Rows from block 2 of a small image classifier, named by matrix and row number. Rows with one number belong to one neuron. Each number is 500 + 40 x the weight over its row's rms, rounded and kept within 0 to 999. All counts start at 0. Numbers have three digits each. After the name is the row's rms in percent of the matrix's.
Before each neuron's rows are labels from the 100 images, of 14976, where the neuron reaches its highest value: "patch colour" is the nearest of a few named colours to the mean colour under the peak. Only what is clearly more common there than usual is listed. The data: flat shapes of many kinds, plain or patterned, on busy backdrops.
# fc1: MLP up (model.blocks.2.mlp.fc1.weight, 1536x384), inputs 0-191
# fc2: MLP down (model.blocks.2.mlp.fc2.weight, 384x1536, transposed), outputs 0-191

patch colour: white
fc1.242 148:427550534562487529450527462482432452549539429446529502485498508489548481485484539473470539476495456554586525511420502574507509492496450528525482487518461574531499456449521570470468534473485444497473490603546525512524492444465575560480448480429476521529498497396481533523461452455523583504530452509456521548441524587473487550485487543465528425433573531496471569500498471499457545463546521509542444533554520519526470486550521545471558460501597538510547520521525541485399514466516498502517477512547506542486505569521496476538398485507475502455484464525516498485548488481525473531
fc2.242 171:516514543548484467519448496474519485562511418448445534447536454555509527460525464464528486490527501583438510470480493489583485485480424531507472520425512497462512459522534487539453490525566510443507487463451545548544561489483486526440466534478472486475514451494486549480488516472450462563508501430509514459498490513501499542507483445563515472495581492491442525468475417460507466452505425488529456500485473556511592474463546424420474516483557529538555473521548429456466505535490519499491460538488509480523549566526516445452507468544567525510448470472503555456422558523475480479

patch colour: black
fc1.4 124:462488505542457464494466490539511462540468486445403503475405532573533456475494506527440489531494539465487496529558453557596525452564514518454480509500454492503567562462550485526522576480523507504443490499531541537466490442555506565478469533557542521559525552536545558465471476454458520505506497455471511479511440473464477529495455491561458595472483469479539474481537537491474500474513470507539469456465406524544486480523556499498537546547618488539481483533461452432429525533460519498424569512503577457480490540484617572500518506543427558541537478474485521542506500513458389479
fc2.4 127:529499513588537460512512506538446490519547482482539514568518487436448403446471494461460576500526451461581524537499527533485512500435516520503534516531517545432460526432485525466448492567507516502521508561460426505554496412532525537504482527495522555527517540483494476571536523456559512548555489508447551506440519523490479555474551502470514447552506498527493519472492502436551522476574471531486548499548559516482470497544483566512508502506545511542520515491559554538486401601570473541551451509529530539472571509418476485408504522514497458496462496569504462492504529531564523517

patch colour: white
fc1.366 131:453531503606506479420523525516422478501545469459499485552444428457546499456474509491488548556500464489545566502506444543468490409553513494491475517538532547528573544507512504529538580460477551503431490614564505523503466467529494551524464522518525499524551570506568578552451431486535514466485426477500524551526518518468512514469506480475538469455501534543432526473500484510451529470573382561527455473495520486539533445568530476424535514520554532499511505504543486506477442521518509504462557526558474576491500570518513473485469495585403493517559530577484527510475543476486450537
fc2.366 143:554468572424479515553447527495503531512506544559465554524533503564459508504521471555465436498534568521435460545577475520508474537563443441532556544463484455523483518489432490501470454625488510483475516465502480462451487590548417436555552492556573495491501499519436465420552493549465435466493570460485431503497464422504476424552497490540468518558457451501479447519525454588555471542487555490519424519423506509503520482463528524500450479504430459496451446491473403526509589476480451481477499496450489459491494410491513485526573507417501513494510493413498488511462440501452482442

patch colour: white
fc1.96 147:495477478573539433487491520581464515530524421524525507523407461477545499469455533485488551530463441483531561563512477534481491420510487550532466471547533526554464568512473436506503540510488487470427511601563481464540472425519500493492508535544546554558516564460533552533430473492527530463546482422531519535575495503501532527440448466406520486500462485555515483496490479538489487409532381552537465530535545467517411473554487444537503504555498461510475471552566532514514450541558502492464489574510507479504548527467516515474514519597400508487518519526545537501519526473516505535
fc2.96 148:566449560463469499552421517483525536535482565554466519525473480578450556498577513537489407514514570523448470508579501492483423531560487507488506531458487431522508527501454466516524484681470527521502516448503506463474491586538440476534517499504528452467456520533465467431554514496505447508459564461544456509524493451477559461528500475532452525577482462519496453558517464534500490445485533482493446513416467544519519494455548504487505495523491472503492458516478411479537566508476501504475505487463478475471476431471534479526610521480529509475481539416513531517453490498449466389

patch colour: black
fc1.212 151:494483441466465561448543477458511446532466561488407515489480496536515539525534542515517431501468489503521502430505494487549510521525468439512524494468393514635444467521493549552527508511456495513495460493528525495467547555465505481467461430459486511451496501483469484500474444511409549453478516496555442524425518482527526498537478501456461455478541522462454499473556549540534504569539560474534466455513499494444540564541541491525467472449512519421479506499503476492509532419438552487445483519489456570481395483528550497531485528480545493477542508507449390504600460450477492494
fc2.212 172:553556473516454508533440516521497549516466525499493483459522503513543436525513534511438504446504568539498552510559440578498466535516507508498510549514515438491555557474434562458468547525375505512539555415587513435498464498532417534516451549479507552490499506540482547449535477462511496515498522505476461514491480471440487566551467509510514503548507458489519467474466477555508549474427518509462427555463469497544520430484535558507526521497532510509516503494459473537495545452475446531515543433464518493456453528460505510588544510478460519504530508493460509484517468521484514469

patch colour: black
fc1.402 129:488508473513418459518459417503457473543462499469466512472405570530518451486479518517477447512426501493513533514547452542569532486537499497500476490517447485553521522492520480491502578448536481457483509485561539487522540475538483561443478544529589503531560528529550540448500504475432526502490478427467519481552464531497486552494437527549489615500473474524540413467541567508454503500512473457494458501436432442529454464490568523554534513526584499545467489566497488366457503505463503546452525484453513468469497576481607541536456515553462556493469466457475514562493508484477424469
fc2.402 141:504549471588559475507521507537469511518504500466555482534510500428465387461454501468446568494502473424568569521496519543495518504465512516497533499558497507458466517452510555461460512516500540522498490559471453471516479409518539543540461498479490547539488529488492463558519524474563541545530490534452565521454512485496461569453556519470546450553465498522512524417483516474549508451565475528497577495551528479467478470555507575538533548514557558518568559518522512510460413611545468557553496514513505565446557540443509483421493520493457451520479522579521481492517512510526524518

patch colour: white
fc1.597 132:397522528550465573466578475454520451611490495448499511496521456463511451501492454478490521472456442527524478476448546437517536539484536496459443434592474613512447534548486510525492499440506476558477497589538511509511513473455547500489506467453502556468519530490562475560499495539436537538493474464506512452540548522560589522476406482450507453445493514493438540538544526466508515468510499458514537429535532466459449482561486523595486536443518505464517552473483517509443490501470564479479524508544434552552456556530491476503444445544478525500525485560482511481530476529515510519
fc2.597 148:453540489559496463434511486606514516543520441471526485522480419457528439448469544454511544486516477497516498492418460581427529459494594473461509572526532517514480486463490527503487494566471523475463491547515434471536424426542554483519469520460450563511537547473495540517577477540532541497551480482496512528449437507507460599478486515473481497508516497526454601465461476508587518515513466519534524521599547499484502524558479496527438474515555486497457464509555531545481491475542496504529511494532517506491503492438469500473504508521474444516537519542448449520552467512518472505

patch colour: black
fc1.287 164:514454508521469544458526506443522511475453561490424480524478500562478555509540489466556446506476555529475464494547529446561466535551498437518455491504482490529477458562508505544548535489504530605502531501511602518488530567467476450502512443476521440473520481533509494531444469525401505521459514513478495475470477473478553500540517483538520460470520503507450487518538544503507408510512537479530557451498459541428523518499578464504448509388509479480545532482479432433460488474455584526437499572464446501499431460536558492519474503526516441522538601470556423503530477464410511485
fc2.287 211:521502429469393470506456440506503510527486489492432494484463556545526438425560540471484533463522556512482566530536433544586485490515525498499479502444450428519548513489477459497516561486447536446545460438571560456467523525517432589467448525471484484549553509478497501443519463478462531527450501476484493545578449504443478549554495485521463505490563497452589487492505469546438548509458514518521489510424455504542502464460562488446514543494492502556514464523478480442438579505462499547485522502417458479444438550513561576593466534469453535499460460478460559545519501531468461442

patch colour: white
fc1.751 134:486541481449455504522485384503474472546510416458507515478487536453548456467477532454473549429483402513526567554432461564490583493459481528475529481482486623532468452474493568446494513447505454484447474525563530496564524467448556608426444526438477543545515525415473516532508453426491562512535468495474492529471548615528469539496480553510482465455574546471507558478549472557489540543525520530529482495520508483544470498554502557532559476505540555483491468477520514478410526488495472499493508481548506525487448535502486514549399426488479579469476481532466515514538475524561498541
fc2.751 147:513502552522491475477448507499563536522506402490467521456545469561506520475527453500538484462527502583459506451443483477561493482501491530498468536407521504468536444510500519514486464546527511501525503458450550532546529531496472503475476491497480505408524462497452530516548525502432452552559506464496522490468501523537509527526517425555547471524582491517465549524446401418482515480496492484530463515474498557541569500495512445438463480487559540517557458444596445441466494527502523428492487524519505472534537529522475447476495451541593509514445468502518575455462507530482502491

patch colour: white
fc1.531 131:405496494525472513470542500504478506490516432441526536504566486469541480476436466425504517469556424497519524493459474491462557528455537499432492540597527591485448451505500548497483494453502520519481485508502519512539475450487569528531466500470466569540493496461493497594514528557498540521534510490489467446467505569566466527484481478450485461424529477530464514509476445444545487575528471515534530469527546542458458519643489510524535453480543515529561571491541539536431484499574541487469475551525516586512501457462492500478487455503431471528528534543552533518516504517506504557
fc2.531 144:541499536449484485531428498474512520526388476509474497535558459545506498414533517496503460503550550503481511539498495544508506533501452479474562526473537471482394495447484541513452515490476538480451449473440442508458498495513512496521469465454491508556455525464468496490550472446510517480512528470513438531437486486439506523555567508455502522500567521532461549438499467556557475523528543554474453594474503536462531534506545472490486506496530536478511479490536396542524555511487455534469514427441532499403492466474513499541519514378498481582506507477494498494535482416469465475

patch colour: black
fc1.673 136:491488496569458520553477467492461456530483529399532510524521536475483443476467510547498435507476528507542526516539547516523485548494446505522529464593469518477484558535518535477452514450559483535491529528517574461506563456474489521554489530501523507528445522539551462499467559443462516559487497487468533536489523485499475535466448495547517467498446441481534415503571536513471457529513431530480470475455442471489472457450536592515556551459576539571533500559482487373471465484510505522448517505470466446491473586494580493513524531521459512495509474511484543487425552500388532506
fc2.673 154:516520536545567469455536512574546502459533459562562471515508482417500502504496520542495531540428498441496539500494555513455506529499458506467561534538580503506470433513495520513495510557469490484466472535461461447499513436510568450534563477531503520488487448447485495482463521551601507394512531496455498510498481477507519495455544529398575513569489480555482533413514502486574454483544485550458499532599568507507448486495448514500474489536442496460484544444535543524560480551509455519521410501516540520505570499446494506407555506520500433521495504496513465500471483476561525529

patch colour: black
fc1.75 119:495529460520458477541539421483439470511507486444419509530446507517507456494420509467459463509435550460534493520554548528569509506489439467479495516528474501525515530507517528477516569475520538549451506534536544506494560436486514546549475520495561555559497513541572456454412520470486544521475488462406479471524480486466507526491422566515479526440418511525536461488558536524534437489520408508507522485443419453523469447461539519591517533537573517553516511509424452402447452499540464561448515534491484483480529507462606559513545544565443534497516463447529500536466526467438445479
fc2.75 129:511527509539567443473545511551508523498566439521550504540544482416460500454487500526513532518471475453532504495446533553465488490454502502473579575506563505463459476468481514504488497533494530478511483546459451478526513452513544479539540538509466511526498458441484481524478498537595510458530498485446522497496466507495458494463555545460579518555496497545520562417456519480561488479542478520496524538605557505525470496503458489496481524492456516502492541451540563524539466570517487527545394514505538496477581487473487482393521488528516414483442480518514439493452477505573544500

patch colour: black
fc1.764 148:466542504482526513475558528472544477514530487486420588448487487521517536503450434503527483562499514510461484520552493477542516527465443525565479463523534472509490478643514510610484487509587433473447522516486527572478520532406528478468503506548462503508501480549534469525529509551478466482482518546499472444502534459477535453493432499483475546505463495515417474500508465525511415485522437509546440398504462492516470429498524465494578522507533526468468489482518440456491497478555520503515492494488509516542528512521522441491497514552489560499533551493511597439443473479534407468
fc2.764 162:509545511516475480528473478534557554487472462507526509445478530509602484521432509520445547435504473561422514479457502483474476547508477493534473499455521530504526523522455479515461523599444502486523542470576505490502454568489441493547496540497528477424510478496502549447472536476542545469520459496463538530560530510554496493437477484526518501521493458535537556523424493500473508476504514511470441561505529512533539494506517488480449489440494462557490460426469556558573544485490413436504501466500593414534509507410526529518530541521566501441495493496531504480493499512506514545

patch colour: white
fc1.164 125:455501483497456532487502386477476467571543435421484535480530567458523471507480501425430535498480458545500495500442561510470553493457475550497500528550480604530514499507500537478468482430566435483501521554502569532510553443434563564421456525476546545537499468480525489492479510463443562524521462473520519496536551588539474547474457500488456419418485496483539510528548535495424460559466475462488468475479502448524462465493482568552531508486485510524483494506440537464420503499539514498508516493562504528543428556562495504507413448481492531476476453554460544489554550508517475542
fc2.164 140:508496528562486459498476523528525518518542384482497486480504475509487477476521509493561521496532479487456453467438474517476513426480562515455473553465548486454554479475555505519548485580519524457500513523485501540533520489553520478489484506477444549502594505461442564527574517541467466551517526430489512474520454503523471560481474471521545491541567489528477577501444425401504534528481455500506514583557514539515544534508471460460449488476550518552458480510587524491532484499471487476472485523525519462531519526496433491457542475487571477507509498515463511519440565524492522490

patch colour: white
fc1.725 145:440492507597505447428535487592488490512567439474489511505436469479537495479451511527489509566465476488514531546491452552520528421524489537534455483536526526521545561507498456522515559489496510512457544560571515459521532446524506492469514553517538494528556586493537607524431481503521497472510485444493559476563483509490516512440434481428511486475494510552493500515482515504470474403520363526527458496510510473538458462535500426497547509525534471534458441538514501480472465509518503509483501547503495462541512572516502505460472509592427522477557517519542541530492520509486485504
fc2.725 143:563465546469472523562426527484527563534494542564458522519498457569470535523543488550482429515517592537451453502571509501484434575563462485511484514491470447511500525531453468527495482669465527523500526437492528467459472579514430458545544496503565458456455490560458461436528533524504456516448585464526472490506502412497547452530472474535446546582465457507512449558501471516531451437481534491507453497383473521521516474467534502513502516484484462488494471505462405503557566508486514500480500492456453475504492446490519464522584531507497503500493531416544532477467482516440483405

patch colour: black
fc1.326 144:504490519471522464468476450517467501455478511504448495497465481527562483405524477522448562530513512444533544538525395541548601447441496489510470459522531510503451552454524533522508552508436499454449448480512533487460504488561506581430453485525589533579499579465458534573518502494549522477489501499466582476484532566518498497566503443473469513514550603511479496545484499536425559532531517566517516488487465503549504490570497562507520474589517504505509473476493480514436505506448467443443501490490549541482481485461515459534465467484442521529533532531475553541575509472509418515
fc2.326 150:487525500461434508487448416525540457460494495476455498461503558535570444460493495449471525422543542469526522580529488499533538477498596496440473507484493485518566516446452492401531511476488494487505534477529614527518509542519566566432444515484538527521554462498497509494563470487433527516476460546394523494505544560531477595529572525524441446512507501516542491518511500490411557601497548484498510482429485523467486503515516543527518547525480568522522476439486491418460503475474446478514544429504539540501435509523524481532442437458467573543449449542465541524592517560476451491

patch colour: black
fc1.598 129:498491450491468503551499418534471478527495511459496548494381563556509447479456502460464495466404503476474557541563490520604527495522533466492507487501400488587514545515500475440524559484546528520467493531536546426479524519519495503491486521491539464518547538507566515444483485480456547515443519441443542503549465502474490564492473504491450542499505480549566433528556542503464525499467528529519462477418466412509415471498561534566513523516582463490520492531484454358454503511497514508452551525465527470491485504494651543519480503568465582508472468464510495557499495484457431465
fc2.598 142:527573460582525468467535477528490496512493454447537460548506499426510396462468536454432599491501458395584538480469497554499517462462575547503535538529481499456491513450513528479480532522487526499541490553493491499513492419508546575499444562459494581551555501519548498599470458466512568568540444534470535517461516533499426563488495501520554483532516537487503567419455517482518523481548442512492566475562530501481501477591515528506493514505555539546556535510553514498424407569524499565525499515511506547455512568471504509452469503476515492474479470605496468488528500511563506571

patch colour: white
fc1.272 124:469498548497486487457534494498432436457492544484486490610439440487512515441493545469551491595517476491524505501505477513507462498528486419485520508521513515571485520520509524488538512446490570467427444552439468535470491466577551463550519460473439490559521500488466528492451444523510552522453476534499462504478457495468497471509515552480489491454517514532453555478562510497519525518641503523500488484554534475493459495606546484510491489478527501513486496507521472523539474504546518528494540456468469553459532494515558531466536536471448456514499533482505467596500524458511361476
fc2.272 156:467549481513457493533518411492479462479465473453505492535545563510478442466489491442474531452518519459563500524490508588528555531490539493485596524518464515500449513458457561432488540418547532539498463545512541520505427492512517527509445502460529574534542476480509476535526475508423567520480402514489469497451500526469417568501491541451506469432536523497461510458520532555541507592513608459485492507494517458456452521542544579556447542440458494544446516506468498495436481501475506550496530471455448540471444506509538473517416525382481486505492438523438417518547438467487505539

patch colour: black
fc1.245 104:486464463567476555499531465558426442405516551504479449538426563478490474501585517460545458453464554518542508474529465545497455482470490458486504552467447491579444564497474610513518535461487547575528497525517505499533505493483474507501437499503432408484461523513497527529505459446477503488490481558575523554477522475468501501503585510535569567447499583490478509447536541487444537525492501533489540475524423485486495519524560535482460542486511504462503553505497436464514502526514492549539555479453496485505482553479529493510441531522498483489486460525540451515533531507486490514
fc2.245 100:514508507560407553559467470449435491610458556450465520538495556538409469528559448390519425460476544580488499528535504497506422506473468468509494467461441505512464537455417536438462489465588476556500535515524543504564517546440490539467427530426479445558478491512552420472528466483432475530516477467466519538490502531424479550533549538481508499507462511536511465450534573453481504524513518440534426475461473498480479480471530531514564553450517546545518508515487462452466525524514543567496572449488434508513503535493510494499479460505535511514495438498473483464458535491448505460

patch colour: black
fc1.89 144:509514496526434455515478423487475445571513490392488542520518518507451449447469503447472460503499541496479496518541545508564475504483466521511525457532470470459498490536499514493455511455565524507510544518539569521506581459469497550519487554507570547550477463517540483456490538478451516529505478418469546494495477504463465561444450540558480490485447475491590425509542527488474459521467437528498529492438427500514442449432532518557571541462524525560506491538456514406451500463537486524489504508472517432477531585517595542488479514527469526478468452481477570491482542506419491497
fc2.89 173:501527492573613464486521538529494514476547464537566491541517472420481477505457511538453541542475457454530534490485540540469497543469467513541552524542559497474468487518487530518477471542487502491484502555445396437490488430493525472571527486515460541505470492474494466539465516494622475463556531521508484518456503448494481487445554504478551496552472489544475523421480497473575466438522454561485508516601548511502479488528464518491519478526516530464502520480558525557541450564543460526549450535515531506469594483426499475400547531500481425525471529553543485473453487465568520518

patch colour: black
fc1.617 132:498479503515477483519456421487452461548502505458474530546406543533526489437448507482436442495430528461510552542566471495564546522559510459533515471498427466572483565527496493493482568484544507512463508509574540479501507506544508478522531470533591506524532581529562487451504493475434509522480466414495581481554453481451532553511468476491438505491500472586519420526569557517506507475496496496534468443441434426505427481490534507555506543500548484533512468562479488394482465492531512529441547469459510513504491555489653532511503554555457560549506494476489499545501519466438429455
fc2.617 153:484562454591508459478524459526469504527499450427531488525488497445503386433440520422418612465513466433581568487462501547491544499444553531471547515520491515465483508444506527449461522511496521491539512563508482480526496428512531564505445548457458570544542511490534492581474488480523569548536450505464556517465484525495425566449501512501540458508530507470522553428443501501542513474536438519519556505594524495503484493564529540527496505505559523550526538497554530493445437560523480569517493538504506516465518568437504490445479495475500465492492445601501466501547495510572544572

patch colour: white
fc1.682 145:384523499495465520444544468510450434465573526492501532593445563501511509429503538443468506558482452465511474529496457501517512521470444464461523528488508527509535550476510560482494529455489545467473416580486497494457521491518532507570471441476492495522497513481449503525459500480494536480508499495453471528457452500531445501461537566528497512404475517475519539514549510473476512540656507479555532495521513505536496502607538510496541489497497510506533500495421494505525493507560486523484585535478525499444504471459519550517526552440466473516542587482524538564499544473506436496
fc2.682 202:467530474456475532484514455520488481464421464497460481504514528490546495470491488458554509473555464490560471483448467540538540461464513470486561558502515537529453494465493563521467537442501527474476471506470499514543457479488539475487439479473441506525562486465454503549515433490449541477544467547489436519467486495469441536556540560463530512460554555532433578434439509520504559574549568537524472507508537529442548518547520476465424489463523520466464521450512455527458476476500517495497534503480528516468475495491508483501464468416511479552444507533514455509539446443509457522

patch colour: black
fc1.85 163:448498527547496500501551488478488460522526489455462557495537507497522559463433452507482504578515511481529506522540573523549500498452446547494504500545541503479496479656525536537479503487579469504447487501449514514503567468439553493527512531517539516523473476522555477525492522517518493484500525489427482415515526465508526526466429519494541487488439473510470436495548484498483412479536424521535491414511491441481449427499526509568559529546511531536525557502483492435530439479550524474488461518497517513539542522487539487480537514566477533509502501487531588483447482474513425513
fc2.85 199:544529532535511461461477523523585532493525456473538499446473505495566485513460513514484566440501444544411500480437501483463462542498513527505487495439508532496543484512531445520467480604474457451511552463531484517505484553506481490529532569533538474424521495501506560456487547492548502487532468491468528511550480522559481480429449461511495539556491438523528575520451467467481500458458480513478470564537538526587533454480475438473461454494509455505495462429482568545560521456520425437551481460518549412532530488442469499462528533531579516416477497482544518458477500533536519560

patch colour: white
fc1.189 131:420500476505483533523532436466535439581482432497504509511533467457501498488509504447494519497481431488495528493420534487467560508515568493419463459536440610498522515538572481480531473443525501564468494588513507558489472487509557496509493480476535497520514533399525535513455516517454551494529484439510563446558535527535564497483440410478451458466536500450491527547523466541549463482497507456563574444490506530440410526559498507550458501465503477557518527517505545503469514494514537498460495568509478558554447512535480499561450469509459489478568482500507521536513531562493523565
fc2.189 157:460521522515499492436523519586543532521498470536504486528505462488549467443472566483447497480520495443527487535448483566416566481535545485458464492510551496531471499415474574480508498516492505490446496561463440467507451422568551483521473469433471586537510551476440574551557465475532529494534534487469520496405465502500481587513539526488508469508524470535456575448520473515536541558526505543497526548563570563518519549589478497551462473526545543488470518472520490558531507487522434498506485489537591517456506462497491511516515528489510471554537530514483488524541477511551476509